Weights of a small image classifier: layers 12.
Rows from expert 5 of block 3, named by matrix and row number. Rows with one number belong to one neuron. Each number is 50 + 15 x the weight over its row's rms, rounded and kept within 0 to 99. All counts start at 0.
# up: expert up (model.blocks.3.mlp.up, 16x256x256), inputs 156-207
# down: expert down (model.blocks.3.mlp.down, 16x256x256, transposed), outputs 156-207
up.171:81 27 31 66 60 52 61 73 82 64 59 44 21 32 41 45 72 37 53 21 28 32 45 64 37 45 55 56 48 54 44 43 39 41 43 48 57 66 42 62 41 43 67 53 34 53 56 38 53 23 51 52
down.171:77 47 63 43 39 75 83 39 65 40 31 54 65 52 27 48 38 42 50 45 37 69 57 62 99 24 54 46 75 41 60 78 47 31 31 47 53 62 58 52 45 52 58 66 60 48 55 39 44 50 55 37
up.172:61 70 67 53 29 52 48 73 57 28 50 38 62 22 51 49 29 60 47 46 53 61 52 54 59 33 59 35 46 52 30 59 63 38 48 48 16 63 37 76 41 60 08 25 68 38 60 66 48 74 39 57
down.172:65 36 22 52 58 55 59 57 35 30 61 50 16 48 57 63 36 72 67 31 32 59 49 50 49 50 58 40 34 58 51 33 37 49 45 83 18 66 44 47 69 55 68 46 49 64 56 39 64 47 24 57
up.173:36 61 52 55 70 41 68 53 53 71 29 48 26 41 69 44 55 12 57 19 51 69 42 32 55 76 44 45 29 72 39 36 54 38 52 31 78 67 53 41 28 24 60 62 64 62 73 41 55 64 48 60
down.173:44 55 38 31 59 32 83 35 49 30 67 66 64 37 61 45 15 32 43 46 42 41 48 68 54 39 58 58 27 64 56 45 58 75 27 69 28 61 39 51 50 24 75 77 33 61 92 38 54 42 34 49
up.174:71 50 20 78 11 45 06 50 73 54 43 81 64 78 41 68 32 70 64 28 37 56 70 44 56 18 45 65 40 26 56 80 37 54 40 56 37 78 70 27 48 34 38 48 51 64 60 79 69 43 26 64
down.174:87 59 35 58 49 37 58 40 74 38 41 14 22 33 62 69 61 53 21 50 43 62 63 54 47 81 54 40 63 42 61 14 60 53 37 85 27 37 55 48 33 79 75 66 61 69 33 56 33 49 43 40
up.175:37 38 49 57 54 74 36 65 14 60 28 51 37 51 43 36 34 50 36 46 12 19 75 53 67 42 51 57 58 31 46 50 45 22 38 34 62 59 56 43 84 53 60 46 62 62 29 47 33 58 17 60
down.175:60 50 62 56 51 59 33 62 45 33 47 62 36 49 61 40 40 43 57 57 36 45 51 36 53 78 60 47 56 27 52 65 54 53 57 45 26 46 57 65 65 67 49 71 50 28 27 64 60 25 44 40
up.176:57 56 57 67 62 45 55 33 49 56 37 55 52 49 29 71 59 54 53 47 61 70 60 31 73 49 68 45 53 50 51 54 48 42 82 52 41 76 75 39 40 60 48 19 18 47 32 15 65 58 41 56
down.176:45 40 42 57 39 64 41 53 58 42 48 65 35 45 73 49 59 39 36 23 54 43 54 51 56 68 80 59 56 55 41 55 62 71 35 41 59 45 44 46 21 41 39 36 54 53 62 49 44 34 66 46
up.177:27 30 20 37 42 64 07 72 39 49 40 47 56 56 77 54 26 38 36 33 41 64 63 37 37 73 44 42 60 80 57 62 36 61 73 53 58 23 50 56 92 70 44 46 32 34 43 40 74 66 35 49
down.177:53 47 47 41 19 43 60 54 81 55 61 41 48 53 41 43 82 40 42 74 31 36 41 43 34 54 48 54 20 74 48 32 49 47 49 50 55 71 49 50 52 53 64 47 47 51 53 52 22 61 41 45
up.178:36 67 51 58 35 42 52 31 71 43 29 39 38 38 51 34 47 49 35 53 55 32 55 31 40 45 45 44 63 47 48 64 70 14 57 53 41 25 56 25 49 54 37 48 73 22 43 34 45 60 34 51
down.178:38 49 59 47 66 45 58 64 52 47 77 67 29 55 59 88 71 67 30 51 58 46 58 39 65 64 51 62 26 33 73 45 75 57 36 50 36 48 89 33 56 59 70 54 53 43 57 27 35 31 45 45
up.179:48 55 59 46 72 27 51 58 44 38 53 58 39 48 44 90 51 44 48 37 22 65 67 22 53 54 62 20 47 53 50 32 74 53 19 29 74 61 50 54 56 45 55 48 40 33 40 36 31 29 39 47
down.179:22 52 42 71 56 41 16 14 48 46 40 68 60 81 69 49 46 56 44 52 73 35 37 54 57 29 66 49 60 18 48 40 74 56 40 73 67 59 44 68 49 65 73 53 56 69 39 58 67 52 61 40
up.180:62 39 38 52 30 51 37 42 45 49 71 51 58 73 49 50 61 45 48 50 44 52 52 63 55 38 39 55 43 33 66 35 36 46 31 73 20 45 26 50 57 45 66 65 50 23 44 83 44 41 52 51
down.180:42 71 31 38 29 91 79 58 37 64 54 49 46 78 41 62 62 49 53 58 38 24 46 44 66 50 73 43 61 49 12 20 39 51 52 91 46 62 59 58 48 40 24 41 50 36 59 42 44 62 63 61
up.181:49 72 35 31 64 32 75 37 53 53 52 38 73 15 51 65 56 46 82 51 32 55 66 43 77 47 71 49 63 58 44 59 18 51 64 52 63 41 38 70 77 55 72 68 23 60 51 47 35 77 69 57
down.181:68 63 59 73 80 59 53 55 37 50 40 51 52 66 38 59 60 41 53 68 59 48 53 78 46 23 51 27 48 53 60 23 77 55 49 51 47 47 46 52 40 33 38 20 33 10 58 50 33 23 50 27
up.182:43 78 63 60 41 42 46 49 43 42 33 45 42 92 34 57 44 49 40 75 38 50 34 74 67 59 51 36 44 49 59 24 65 54 62 54 46 22 57 33 38 76 16 65 15 36 38 57 51 31 53 25
down.182:57 51 42 30 49 54 47 48 53 30 39 41 34 54 39 69 42 84 82 63 49 52 73 48 35 67 25 72 47 53 46 42 59 48 36 56 56 64 14 66 33 44 83 56 54 65 57 28 69 60 27 51
up.183:57 48 75 47 82 33 55 41 58 25 08 59 65 50 41 35 39 86 51 73 62 51 38 15 53 75 75 44 27 59 44 56 36 32 33 48 39 51 71 60 57 66 49 47 46 45 45 64 47 65 55 43
down.183:44 56 68 47 57 53 30 58 34 77 49 51 53 52 53 37 49 55 39 47 48 76 66 36 31 34 36 62 47 51 55 52 52 41 83 77 27 44 63 43 54 54 59 30 49 29 53 68 69 42 54 39
up.184:34 89 44 62 25 58 67 39 51 46 75 29 54 64 57 50 32 54 36 47 37 45 47 57 53 56 64 63 61 48 44 28 49 36 76 26 65 56 30 40 33 65 13 52 36 01 42 66 30 54 34 25
down.184:43 49 46 38 48 27 69 65 60 25 64 53 64 52 59 51 60 63 67 37 63 49 65 76 27 82 62 45 40 57 44 32 38 51 25 73 60 30 70 44 48 38 43 59 33 43 38 28 66 64 61 46
up.185:54 46 51 37 44 34 29 28 52 39 15 54 59 34 72 51 57 82 42 52 43 32 46 35 68 55 57 47 58 52 52 44 33 61 47 53 27 54 69 62 54 30 66 57 61 55 44 42 72 33 41 54
down.185:46 47 51 32 39 67 54 62 44 44 71 51 49 67 61 40 37 35 39 49 35 33 66 80 50 60 37 91 25 68 56 49 34 51 37 50 30 51 25 38 77 40 43 25 48 42 45 82 38 58 64 63
up.186:52 60 44 39 58 58 40 55 41 53 16 18 39 58 44 48 60 67 44 22 65 46 35 75 66 70 72 36 67 30 42 79 70 32 54 58 50 43 63 89 37 39 50 29 37 70 52 50 80 45 58 45
down.186:63 36 49 59 47 49 64 56 41 09 75 46 51 23 47 46 54 62 62 28 72 43 95 46 57 51 55 50 45 75 40 40 44 35 57 46 26 40 28 72 40 52 60 40 54 65 37 41 93 45 59 56
up.187:60 28 37 66 71 43 53 60 69 38 21 40 71 38 47 58 67 73 49 71 44 72 37 73 56 51 46 67 32 85 47 67 53 43 41 61 36 68 35 42 44 64 67 55 44 48 28 78 62 46 41 60
down.187:37 77 55 26 48 68 32 19 69 46 48 70 47 57 32 54 49 51 36 25 39 41 39 52 59 42 59 52 51 56 35 42 37 54 73 50 39 21 17 48 65 41 63 65 69 43 45 57 59 53 41 37
up.188:63 45 55 44 32 71 42 47 68 36 44 57 87 47 47 40 54 47 55 47 56 71 64 65 60 40 50 66 53 41 15 34 21 72 59 39 41 60 25 51 31 36 10 61 27 79 60 54 31 65 57 67
down.188:42 35 30 52 90 59 38 41 55 35 60 41 35 31 56 63 25 54 73 59 59 48 55 79 87 47 64 55 66 64 40 55 67 41 53 23 37 62 52 49 71 33 72 50 77 44 42 65 48 32 39 33
up.189:50 35 55 61 52 50 57 58 47 75 40 48 37 67 65 38 47 39 55 45 70 50 50 75 19 44 51 52 69 61 49 60 72 29 52 38 44 33 31 41 66 48 17 65 65 52 42 62 34 44 51 49
down.189:49 48 57 34 49 42 37 52 35 53 38 66 44 48 39 58 43 36 53 53 48 41 68 60 75 62 44 59 21 51 36 11 57 41 42 57 45 51 54 21 69 58 45 67 44 39 30 45 57 26 48 26
up.190:49 50 52 46 61 31 32 42 64 39 58 39 72 85 63 39 43 52 39 69 37 55 19 61 69 60 36 52 44 58 33 68 54 53 38 62 35 33 47 61 30 69 53 46 72 57 36 44 26 67 67 56
down.190:59 74 49 57 46 98 50 29 30 43 64 46 52 60 45 23 54 67 53 29 62 63 50 52 56 35 54 54 63 71 53 71 67 18 33 62 23 52 28 44 44 46 69 28 36 53 46 47 39 53 36 24
up.191:48 72 55 21 64 39 65 43 57 31 84 80 49 59 54 68 44 19 18 64 46 49 53 08 66 57 49 38 50 58 38 48 40 43 56 25 55 50 72 49 21 36 50 35 32 26 57 39 62 77 74 35
down.191:36 03 62 56 48 62 63 64 58 54 74 47 57 49 46 39 40 48 48 38 75 42 31 56 39 61 60 39 39 64 73 62 72 43 49 42 74 65 68 56 45 60 34 66 32 86 76 37 41 54 62 31
up.192:41 57 55 49 59 60 81 37 42 67 49 67 74 37 28 60 26 28 47 08 66 46 40 74 67 27 57 34 57 55 23 47 48 57 67 48 21 44 39 44 54 33 72 38 46 70 64 80 53 64 44 48
down.192:72 51 59 50 54 44 61 49 69 56 37 61 64 45 43 45 48 64 90 65 55 71 62 63 61 60 62 61 42 45 48 49 43 38 47 50 54 33 38 86 59 74 55 31 54 42 47 40 35 45 43 62
up.193:82 34 63 55 71 49 34 54 59 73 36 91 60 45 75 61 41 59 38 41 38 66 24 80 59 74 57 42 59 60 41 78 29 68 36 54 74 52 45 42 66 62 42 40 34 41 39 50 33 48 61 55
down.193:56 36 81 68 44 50 67 35 45 44 34 56 49 53 40 52 69 52 65 40 50 58 26 24 40 69 45 29 66 39 49 53 65 46 73 55 51 50 83 41 43 61 67 51 42 33 35 43 83 65 31 50
up.194:37 61 51 59 53 69 45 93 37 56 48 86 75 25 49 57 54 44 58 14 58 54 67 54 15 44 43 59 37 56 43 74 61 85 56 75 71 17 45 38 70 48 60 53 60 28 54 51 46 42 58 50
down.194:45 67 36 78 28 61 61 58 74 50 60 38 56 41 37 59 41 34 22 36 54 60 57 35 55 61 27 61 49 70 84 54 26 28 26 58 50 99 28 32 55 63 58 43 32 58 28 54 66 39 68 52
up.195:71 67 67 75 51 47 71 50 37 69 64 46 34 86 41 65 27 76 20 36 54 65 47 34 88 44 77 44 43 38 49 54 49 66 60 13 38 56 60 59 28 37 60 36 44 49 38 11 52 51 63 77
down.195:49 53 33 58 29 54 22 38 58 61 30 46 41 41 66 70 46 64 58 45 77 71 51 29 53 77 65 75 54 34 55 64 34 52 49 69 27 29 56 40 65 37 50 59 47 59 47 67 51 65 59 39
up.196:59 40 50 30 62 24 54 79 46 56 61 36 58 82 85 49 43 35 45 60 39 43 23 55 47 51 54 67 48 43 36 45 47 44 35 73 59 65 54 72 59 52 57 60 67 55 52 51 33 45 38 34
down.196:48 33 31 56 60 46 40 25 47 27 65 44 61 43 44 61 41 50 84 48 37 40 61 45 59 30 60 62 52 32 55 56 57 28 57 54 64 39 51 34 38 53 52 45 50 46 54 57 67 57 39 28
up.197:22 39 27 61 51 61 28 45 54 31 24 53 63 29 21 72 70 50 48 65 24 44 71 58 33 73 42 47 44 48 40 40 44 91 53 53 46 21 25 19 38 56 46 35 65 69 41 36 40 77 46 83
down.197:39 57 62 36 45 39 54 21 31 33 39 70 29 62 60 57 50 52 75 68 59 27 52 62 38 41 48 44 59 45 63 42 64 45 39 57 44 76 33 65 72 66 53 50 21 86 61 56 60 30 50 31
up.198:56 53 46 60 57 43 75 24 55 31 33 61 65 36 78 42 23 41 66 49 69 63 27 25 28 26 43 29 69 42 61 51 37 47 56 26 46 49 56 62 61 61 63 45 56 49 62 53 47 53 69 33
down.198:34 59 34 51 57 74 63 45 54 55 55 49 55 34 40 48 51 73 45 49 70 60 49 50 50 75 46 39 58 46 49 70 53 61 32 79 64 38 56 53 40 45 39 05 52 43 72 38 54 40 46 64
up.199:62 62 86 55 31 55 57 47 62 61 43 53 55 31 64 44 39 47 34 76 43 44 47 38 56 44 41 45 50 58 37 67 61 59 52 40 46 38 31 68 87 45 59 36 62 47 54 72 54 44 47 70
down.199:29 43 61 55 61 59 41 16 78 43 43 59 21 66 71 37 68 42 49 34 71 48 65 57 32 47 59 32 37 35 60 49 32 71 52 49 24 71 26 29 50 60 46 53 70 68 49 29 65 38 21 74
up.200:38 45 62 76 23 42 33 22 49 51 57 63 43 45 49 36 52 50 80 58 40 59 29 56 73 78 42 49 61 69 36 32 55 65 44 61 77 38 35 50 31 47 50 55 47 43 42 63 60 58 68 24
down.200:63 56 64 56 59 56 60 71 35 07 64 48 28 57 65 38 27 56 31 46 39 39 53 48 49 38 38 69 42 52 64 67 67 28 51 49 72 40 44 47 42 28 88 34 24 65 54 50 53 73 23 71
up.201:66 49 58 41 38 56 36 61 46 56 71 52 74 64 69 56 63 57 47 34 38 33 48 44 53 69 29 50 57 86 83 71 29 47 43 52 27 52 68 60 59 10 36 38 45 52 54 41 42 73 58 53
down.201:50 74 58 55 37 45 35 39 50 53 37 81 71 48 65 46 41 66 93 58 47 45 55 51 26 66 28 42 50 52 35 47 59 54 30 40 41 72 62 60 51 49 58 46 34 68 51 46 65 76 19 60
up.202:41 55 43 75 48 40 52 41 46 47 49 61 38 39 16 44 71 58 54 38 43 64 47 46 65 33 38 75 24 52 74 77 76 51 51 50 37 63 50 09 38 44 82 61 36 70 44 47 54 42 54 45
down.202:54 66 18 61 51 49 45 79 48 44 50 53 55 49 35 28 46 56 30 62 62 23 39 45 47 69 60 30 59 59 26 69 60 45 66 67 34 44 68 53 54 62 44 49 48 46 83 50 45 34 54 54
up.203:53 56 71 60 63 64 75 79 61 42 49 53 82 32 61 59 36 39 61 29 41 50 56 48 82 37 35 63 65 45 42 65 26 23 79 51 63 54 38 56 56 52 45 53 29 64 60 37 65 53 49 39
down.203:40 45 42 28 36 39 54 67 53 69 46 55 65 24 53 46 38 77 53 59 44 20 53 30 39 38 38 54 33 76 56 63 42 60 71 58 55 74 16 64 48 50 66 40 18 50 65 74 55 53 49 57
up.204:38 68 62 40 46 62 37 39 44 66 39 39 61 35 42 53 76 35 63 30 79 53 43 82 49 49 40 80 52 50 17 26 41 52 38 31 60 27 74 64 63 76 53 45 61 37 58 53 52 74 55 57
down.204:60 68 22 34 33 53 24 58 27 74 51 49 78 43 34 40 79 56 57 39 41 75 63 49 36 43 60 69 36 62 52 35 75 76 25 50 70 47 62 48 64 47 52 27 64 69 41 64 38 38 30 63
up.205:71 57 56 27 73 50 53 57 53 57 68 71 53 49 58 61 61 48 74 51 10 75 59 44 59 29 34 49 50 61 53 50 42 51 67 65 45 57 75 60 53 73 55 42 54 57 35 59 57 15 30 62
down.205:65 43 45 43 58 85 36 12 44 43 47 40 75 65 41 61 68 52 30 46 61 42 35 54 65 49 29 43 26 51 50 43 70 18 52 37 57 60 14 52 72 49 52 54 27 67 45 39 55 46 76 48
up.206:48 34 49 26 41 46 51 48 60 57 46 31 48 53 64 68 70 52 64 67 58 42 64 58 45 14 45 28 30 49 47 67 41 46 49 61 75 53 55 53 73 40 47 76 41 79 48 51 59 76 51 22
down.206:22 65 55 36 47 50 29 43 39 47 66 34 49 76 29 34 64 55 74 49 71 12 69 56 59 61 49 51 27 61 55 71 53 57 45 46 43 60 59 46 31 34 67 35 49 57 20 55 46 49 68 58
up.207:24 41 38 74 36 53 52 47 78 48 34 59 55 27 57 18 37 51 40 27 52 50 42 13 39 38 54 63 36 62 66 55 54 92 67 43 52 65 15 45 36 30 65 59 44 59 63 41 65 95 50 58
down.207:64 25 82 72 58 22 77 42 46 56 56 63 57 59 40 51 23 24 72 52 37 52 57 63 36 54 42 28 84 29 60 41 52 35 25 43 56 61 77 45 61 73 45 55 60 45 62 75 60 52 60 54
up.208:46 34 56 43 64 41 36 42 44 48 35 55 69 83 40 33 67 36 37 38 51 63 58 73 71 23 55 60 64 63 58 56 35 39 36 39 31 51 30 43 52 53 37 67 80 39 51 36 47 60 59 46
down.208:43 40 34 29 60 18 50 56 41 49 22 52 70 56 42 59 55 50 67 20 57 33 18 45 92 65 83 59 59 41 46 51 46 36 41 58 40 67 37 28 30 26 53 27 32 69 35 75 51 55 36 33
up.209:50 51 29 52 91 12 61 42 39 70 35 40 56 46 56 35 47 36 57 36 48 28 55 22 64 42 67 68 51 33 42 34 40 39 21 36 47 60 48 58 42 82 42 46 41 68 43 63 53 48 59 61
down.209:58 41 36 32 95 60 47 60 62 32 53 34 45 57 49 42 90 45 57 40 55 67 38 32 43 53 30 56 47 56 51 58 38 77 45 47 83 46 43 61 29 56 61 54 72 65 54 63 41 47 12 14
up.210:24 42 53 58 59 77 70 40 38 88 41 13 57 26 47 54 58 49 28 26 44 60 49 29 13 72 52 49 53 29 73 56 47 46 42 37 60 37 34 51 13 35 35 32 69 72 49 58 48 21 57 50
down.210:48 60 39 41 68 38 46 75 72 36 48 80 65 40 22 18 57 26 49 53 42 21 68 48 75 59 64 46 54 55 60 40 62 21 28 33 79 50 63 25 40 37 88 77 45 26 50 77 33 27 41 38
up.211:51 67 55 10 61 48 30 57 36 45 12 84 47 69 73 61 77 70 45 54 48 58 40 53 64 50 38 42 62 45 67 58 28 46 36 63 57 59 60 63 83 53 36 33 36 37 44 39 62 30 26 66
down.211:66 73 39 67 58 32 70 54 54 08 30 81 56 77 41 23 65 80 52 62 65 34 50 55 38 46 49 65 48 46 37 33 61 59 38 80 43 33 33 44 19 42 81 49 60 62 39 53 44 63 41 68
up.212:37 58 64 74 52 69 57 46 29 58 37 51 31 46 56 52 43 79 63 13 46 49 47 46 46 54 49 22 38 54 35 45 66 47 43 53 49 59 39 41 74 45 75 53 32 51 51 56 40 27 48 51
down.212:61 42 31 76 33 46 49 51 75 66 41 61 47 79 47 80 83 49 46 40 48 28 40 50 61 52 48 69 52 15 53 15 43 70 64 59 54 57 25 58 32 55 52 73 38 20 50 35 24 25 34 49
up.213:51 19 66 71 21 69 60 57 42 74 15 51 47 62 50 47 71 82 24 32 17 69 62 66 31 61 53 47 56 58 34 60 70 28 67 31 41 47 31 32 57 66 62 73 51 57 43 70 44 53 42 64
down.213:70 57 47 42 47 48 44 28 35 56 36 63 25 34 74 61 32 32 43 43 40 75 40 48 50 73 27 43 27 52 53 38 53 67 46 62 17 37 56 65 17 39 30 42 45 69 54 62 31 34 50 38
up.214:51 38 56 62 24 45 54 21 33 63 47 44 78 70 48 48 61 61 35 52 43 68 58 80 44 59 62 38 63 79 61 72 44 36 79 58 53 75 46 61 56 38 30 61 30 43 23 51 80 54 70 50
down.214:48 46 40 64 52 46 58 50 23 52 13 57 31 53 34 50 43 00 70 49 49 53 44 42 62 63 41 61 48 70 58 49 49 39 55 40 44 68 41 31 55 53 60 53 58 38 49 60 55 50 45 41
up.215:46 90 42 50 39 46 62 52 39 56 55 72 35 84 38 42 54 47 43 58 37 73 62 66 55 39 37 56 54 56 41 31 52 42 67 26 58 50 89 31 63 56 60 69 82 42 59 33 77 41 44 56
down.215:59 66 47 20 57 78 42 17 61 26 64 64 66 70 46 77 37 61 46 32 57 71 61 31 54 59 51 70 41 42 29 71 71 58 37 36 43 54 23 49 67 55 39 46 52 55 46 46 47 50 38 39
up.216:59 41 56 27 70 67 29 58 70 44 65 55 71 62 44 49 52 47 43 58 71 26 43 54 28 00 79 68 58 43 37 80 63 62 33 31 67 36 62 70 51 78 47 42 40 28 67 75 43 64 71 70
down.216:87 48 48 70 44 34 27 43 56 48 23 51 51 64 52 48 90 55 60 43 14 59 34 71 31 16 58 47 32 46 45 59 53 53 53 65 36 50 72 39 44 84 62 24 42 36 35 62 38 20 38 67
up.217:60 50 58 48 57 67 40 30 70 74 38 55 69 21 52 50 54 48 58 45 39 04 53 42 68 52 51 50 45 31 54 44 40 63 79 36 40 51 61 54 33 55 32 36 56 38 29 50 54 62 62 40
down.217:56 27 70 55 58 56 68 56 49 40 45 69 54 52 66 43 43 47 46 44 57 76 52 99 63 48 60 55 82 51 53 62 36 56 35 46 46 39 33 46 27 53 34 18 32 76 54 71 77 35 41 23
up.218:63 47 66 34 52 21 44 55 50 75 72 54 52 65 78 39 51 62 54 59 38 67 62 64 30 49 64 46 63 33 49 51 43 46 49 32 65 35 55 62 47 58 23 66 54 51 56 63 61 16 45 43
down.218:60 57 35 51 69 44 60 40 71 43 51 48 27 65 61 46 45 39 61 84 26 36 36 75 55 32 43 56 24 54 52 28 54 57 54 28 29 68 48 56 49 38 45 62 53 35 43 58 43 62 67 53
up.219:56 42 45 60 43 38 42 44 42 45 48 47 49 25 48 49 43 50 42 48 57 42 52 50 52 54 75 56 71 48 56 55 57 63 44 93 65 34 48 97 22 44 26 85 51 56 55 73 42 66 26 31
down.219:59 60 53 53 40 56 57 55 48 31 54 66 42 56 55 63 80 60 40 57 23 75 45 52 54 31 45 28 55 85 72 53 64 56 48 68 37 60 45 67 43 44 78 50 47 21 26 49 73 37 53 55
up.220:57 36 25 53 40 38 36 75 44 50 42 64 62 33 62 59 40 29 45 51 55 40 58 29 59 43 71 58 81 20 57 40 70 39 54 55 33 32 58 50 41 50 62 52 46 33 48 53 29 55 61 51
down.220:54 43 41 47 37 44 38 57 47 40 38 49 44 59 40 57 58 31 32 42 62 37 48 47 46 47 49 41 37 45 42 32 53 41 18 31 33 69 56 58 56 53 30 64 62 28 90 42 25 47 44 55
up.221:49 28 47 39 87 45 56 33 55 53 55 52 31 61 29 44 49 37 54 33 32 33 63 41 34 69 43 54 16 59 58 72 53 75 77 59 59 60 76 39 38 61 44 43 64 28 44 37 61 70 39 49
down.221:62 56 54 53 58 61 63 56 62 26 54 40 79 63 63 60 35 49 40 43 48 57 57 22 77 46 64 10 60 66 65 61 51 44 29 44 62 50 71 37 37 57 30 31 39 68 67 62 50 57 43 53
up.222:22 54 66 44 35 48 52 36 07 51 44 66 63 44 63 56 44 54 72 54 81 39 54 58 47 71 39 64 52 66 38 39 50 61 29 41 67 42 53 68 34 43 71 35 70 45 32 59 59 82 52 47
down.222:24 72 73 79 53 18 62 68 50 31 57 41 53 41 70 40 71 47 28 51 54 79 41 41 61 54 58 59 67 60 44 37 52 61 60 37 58 53 53 70 51 62 34 48 67 49 45 38 52 39 66 56
up.223:56 39 53 53 54 58 43 40 71 69 37 48 46 21 45 24 31 37 47 39 38 72 61 55 69 48 47 20 21 39 78 52 44 59 86 35 37 44 43 32 41 52 82 51 81 47 33 47 82 43 69 47
down.223:15 66 56 26 43 42 67 51 59 60 52 82 26 45 52 28 23 66 64 83 85 34 53 35 41 55 63 53 42 55 39 43 49 35 42 53 29 45 55 50 60 67 26 78 43 33 40 37 29 54 53 24
up.224:62 63 35 56 34 68 42 44 52 33 57 30 40 49 57 55 69 52 71 44 28 50 73 43 27 57 50 48 42 56 68 51 56 47 56 41 36 45 58 48 37 31 48 63 45 40 42 37 32 36 56 55
down.224:58 68 59 48 51 41 39 74 43 35 43 64 35 48 49 71 22 61 56 56 69 42 39 69 49 71 35 63 52 58 61 29 45 87 33 70 69 60 51 62 51 34 28 20 40 57 67 65 34 51 73 36
up.225:40 44 44 64 56 45 44 05 41 54 35 54 57 45 43 58 42 45 41 49 41 64 52 58 15 47 40 39 43 43 47 48 51 43 38 61 30 37 42 44 51 39 70 68 63 57 36 38 29 37 49 75
down.225:42 83 42 69 55 63 51 26 15 38 43 60 33 64 75 42 27 47 23 59 57 33 44 70 52 55 49 66 33 58 53 31 28 39 19 34 66 56 49 39 29 13 52 67 76 23 59 57 58 47 47 48
up.226:49 68 55 40 34 61 24 43 31 82 35 66 78 51 34 42 66 43 69 39 51 25 50 59 55 56 41 66 43 53 67 56 51 55 58 47 44 69 24 87 24 48 46 39 59 40 41 29 43 69 33 31
down.226:24 36 49 74 47 67 57 81 78 28 50 53 44 67 46 66 48 17 60 76 68 56 55 24 32 58 65 73 63 63 23 66 43 68 63 43 57 30 56 55 61 52 31 38 22 48 48 65 55 55 48 44
up.227:39 52 72 58 48 43 43 50 63 52 46 43 43 28 85 75 55 76 44 53 44 47 53 59 34 56 47 29 72 14 32 33 59 55 67 47 84 42 58 50 64 61 36 52 58 30 73 21 62 45 71 65
down.227:61 46 47 44 25 66 34 49 59 54 60 50 43 67 43 64 44 51 78 60 43 36 46 44 45 51 38 45 19 72 61 59 46 42 68 73 28 41 42 46 32 45 33 57 65 44 39 66 67 53 43 32
up.228:58 65 63 31 46 39 82 65 38 39 48 49 50 63 88 48 44 79 78 40 77 41 48 65 41 53 43 50 52 65 30 51 21 55 52 63 42 42 60 68 31 48 56 55 35 50 54 52 58 64 37 53
down.228:49 67 47 27 71 20 49 46 53 52 26 36 30 41 48 40 49 34 71 48 45 36 66 69 35 59 41 44 36 47 31 60 45 39 57 41 70 63 37 62 59 57 65 44 40 64 71 64 63 45 67 62
up.229:44 48 52 99 50 47 39 62 69 50 44 53 11 53 56 54 51 24 27 48 69 48 49 44 39 81 55 33 42 50 39 53 32 50 02 53 70 50 62 44 19 40 60 42 53 73 53 64 31 42 49 63
down.229:62 45 57 99 37 67 48 39 72 33 53 52 61 66 54 33 49 64 38 64 79 55 66 46 68 65 45 39 72 31 44 37 50 75 37 61 70 54 84 66 52 92 45 60 37 43 63 43 29 51 55 66
up.230:71 69 65 85 81 44 41 60 43 36 64 49 31 18 40 80 73 46 65 42 53 61 47 48 49 55 33 52 56 28 68 32 59 40 53 59 53 49 70 32 74 22 47 76 57 38 10 30 60 36 84 41
down.230:44 49 46 55 27 41 51 57 30 53 24 55 86 55 49 73 60 50 32 47 45 50 73 33 52 74 57 48 54 59 52 75 44 83 53 29 58 28 71 34 33 45 50 37 71 40 71 64 49 42 38 15
up.231:44 59 70 46 69 97 48 54 61 32 35 54 55 56 56 47 30 47 52 48 40 45 44 62 38 76 43 27 55 46 45 43 46 49 49 55 38 53 40 60 33 46 47 44 45 54 39 32 66 56 44 48
down.231:69 36 39 60 56 49 78 49 49 49 50 53 33 44 49 66 58 65 68 17 41 36 44 43 60 63 48 57 63 54 64 47 43 51 59 41 44 55 57 43 34 38 41 42 45 61 57 42 58 62 36 80
up.232:64 59 58 53 35 91 48 56 72 40 46 68 17 28 51 26 79 55 61 52 49 36 42 68 62 52 39 61 66 65 57 36 67 61 34 43 48 36 68 59 68 70 34 55 43 56 46 47 58 55 63 47
down.232:43 45 38 69 59 57 76 69 57 56 59 49 45 41 50 55 59 17 58 64 51 68 20 74 08 32 58 40 76 29 67 66 43 41 88 44 48 57 48 51 46 30 49 53 39 47 51 40 24 44 34 58
up.233:34 64 51 59 54 52 42 57 54 52 69 53 57 61 57 59 54 80 42 47 52 76 25 61 38 31 38 32 29 40 62 48 61 61 54 40 34 57 37 68 60 55 57 41 34 33 55 73 22 55 37 48
down.233:72 38 54 54 47 56 36 56 50 42 52 58 34 67 27 61 58 53 27 47 65 13 40 40 32 39 70 47 47 50 62 64 48 60 38 81 47 71 47 39 61 55 52 65 53 60 47 49 45 22 28 25
up.234:38 33 54 52 39 42 40 57 44 46 53 32 44 39 36 42 64 28 68 07 58 43 64 73 33 35 67 63 58 43 56 67 70 60 54 39 50 62 28 50 39 36 42 53 40 52 43 49 38 37 43 92
down.234:69 46 45 50 72 72 30 59 52 39 49 57 52 66 42 42 68 21 56 58 53 57 56 78 63 36 52 64 60 70 53 65 29 36 44 19 63 21 49 64 62 49 64 65 66 53 36 50 54 32 59 79